A small CTC audio transcriber, trained from scratch.
Data: trained on short made-up English sentences, spoken by a formant synthesiser in many voices, 26041 training examples, 8.1 epochs.
Rows from block 3 of a small CTC audio transcriber, named by matrix and row number. Each number is 200 + 40 x the weight over its row's rms, rounded and kept within 0 to 999. All counts start at 0.
After each channel's rows are labels from the 100 clips, of 14976, where the channel reaches its highest value: "top examples" is what is common among them; "loudest band" is the band of the loudest frequency at the time of the peak. Only what is clearly more common there than usual is listed. The data: short made-up English sentences, spoken by a formant synthesiser in many voices.
# conv: width-3 conv (model.blocks.3.conv.weight, 192x192x3, standardized in use, each kernel summed), inputs 0-95

conv.43,184,240,219,166,211,198,185,205,226,292,120,225,246,169,149,166,237,211,207,183,206,179,214,168,169,131,210,229,229,283,176,209,185,195,208,88,252,219,225,163,226,175,173,166,294,239,142,250,164,181,188,170,209,171,193,94,202,200,214,244,178,157,197,148,140,212,160,192,237,178,238,191,179,193,239,209,220,200,81,215,122,222,195,196,154,281,144,155,120,181,134,220,162,170,150,160
top examples: /k/; sentence kind: request
loudest band: 2000 to 4000 Hz

conv.188,207,158,214,163,185,166,152,215,157,216,167,218,183,220,249,178,227,196,192,168,199,122,178,217,268,191,161,178,214,234,171,236,136,199,187,165,201,182,220,248,290,226,235,212,186,193,174,177,168,227,184,165,235,156,139,148,213,158,164,215,233,220,223,144,232,232,176,201,231,222,228,218,244,176,233,104,195,180,142,294,156,244,124,167,138,199,160,191,154,199,222,190,146,170,147,185
top examples: /k/; "key"
loudest band: 2000 to 4000 Hz

conv.60,227,227,227,243,179,128,230,225,202,269,173,245,230,204,283,183,193,227,223,199,197,229,187,197,145,128,214,211,251,194,193,228,215,234,178,244,205,177,247,229,235,331,143,212,155,179,284,194,151,180,189,244,190,114,125,180,205,136,175,164,293,178,214,181,204,169,212,175,128,156,135,155,229,222,182,159,198,147,203,175,173,172,172,265,255,87,165,262,212,149,195,159,190,229,152,141
top examples: number of words: 3
loudest band: 500 to 1000 Hz

conv.93,166,243,205,254,222,166,157,194,193,166,209,213,199,178,150,201,240,232,184,158,181,212,134,125,164,143,172,176,182,192,178,167,106,193,218,186,166,201,160,189,222,180,145,207,256,175,132,204,262,208,242,233,210,275,138,253,203,220,204,176,220,279,203,164,183,146,190,227,206,248,237,240,153,159,280,190,242,174,205,82,227,277,199,153,208,189,204,154,210,215,240,246,140,183,179,217
top examples: /k/; "who"; "box"
loudest band: 4000 to 8000 Hz

conv.14,163,206,180,246,218,196,117,208,181,140,223,278,155,190,158,170,184,202,179,212,213,154,240,218,236,195,172,243,215,199,223,128,159,199,197,162,219,170,171,185,171,207,275,157,206,194,191,248,224,202,182,243,193,233,170,132,239,234,227,222,143,196,204,203,218,142,167,187,184,227,237,205,137,153,258,163,162,164,163,224,187,235,146,252,177,206,170,234,199,156,216,215,214,104,117,208
top examples: /k/; "who"
loudest band: 500 to 1000 Hz; 2000 to 4000 Hz

conv.59,190,225,184,192,199,209,224,209,236,269,189,175,200,217,203,219,127,189,206,209,202,223,226,91,168,252,214,220,258,232,210,227,183,202,183,192,203,265,208,73,241,228,214,187,207,136,189,108,217,150,257,170,212,165,171,229,195,209,211,277,171,214,193,100,185,184,256,233,169,246,159,170,226,232,174,268,168,194,235,212,131,186,182,181,219,237,145,252,209,216,209,155,230,249,295,144
top examples: number of words: 3
loudest band: 500 to 1000 Hz

conv.186,252,189,190,245,207,263,214,123,220,218,186,144,124,235,176,213,191,222,222,211,201,229,219,195,141,195,207,213,198,155,126,196,283,169,189,202,219,157,238,156,247,185,173,254,168,155,205,227,211,231,250,268,183,180,167,119,125,225,215,167,220,176,149,156,237,245,196,245,217,229,209,172,262,178,170,250,263,215,220,230,166,199,246,205,212,226,262,241,207,275,184,193,186,121,249,182
top examples: number of words: 3
loudest band: 500 to 1000 Hz; 1000 to 2000 Hz

conv.48,223,241,137,239,161,167,187,139,170,116,164,272,194,154,166,146,282,288,154,227,202,141,159,229,282,177,206,212,168,258,192,230,213,231,163,214,294,120,216,233,236,239,205,155,166,222,181,224,170,234,206,267,206,158,217,234,239,169,180,179,235,120,180,204,168,216,197,181,256,193,201,280,240,222,165,138,226,207,155,161,198,239,189,197,253,239,126,229,148,238,110,127,171,158,173,177
top examples: /k/
loudest band: 500 to 1000 Hz; 2000 to 4000 Hz

conv.165,269,234,181,258,140,207,260,213,149,233,206,177,272,217,207,185,221,163,178,201,121,232,297,186,194,201,250,183,225,251,147,137,175,136,184,217,213,201,163,173,202,258,167,175,238,209,121,280,171,286,221,258,225,216,191,216,191,197,214,167,166,168,171,150,173,246,205,282,195,185,184,138,161,178,242,153,213,171,265,174,123,124,205,210,210,301,216,163,149,236,200,242,191,194,207,285
top examples: /k/
loudest band: 2000 to 4000 Hz

conv.77,192,206,182,255,202,220,172,226,229,162,284,182,202,196,97,214,200,265,237,176,131,154,162,163,142,235,191,215,196,233,150,152,131,201,203,185,147,130,181,150,237,175,194,202,241,137,159,185,181,171,200,199,268,233,213,217,282,230,137,156,238,231,139,205,226,211,238,197,166,189,97,146,258,241,221,192,237,214,213,191,246,260,186,233,202,122,217,245,177,164,103,249,159,150,269,190
top examples: /k/; reverberation; /ʃ/; sentence kind: request
loudest band: 2000 to 4000 Hz

conv.42,144,168,254,118,156,169,203,233,146,170,175,243,163,164,200,174,157,173,187,213,178,230,184,216,316,168,221,168,184,112,198,162,213,200,208,167,186,166,152,190,226,171,185,221,218,151,163,172,159,187,150,66,283,179,159,211,242,141,179,202,141,143,224,205,219,221,160,178,155,232,258,162,267,213,161,160,221,249,225,235,206,186,197,174,189,225,210,152,240,190,223,237,176,157,194,265
top examples: number of words: 3; "he"
loudest band: 500 to 1000 Hz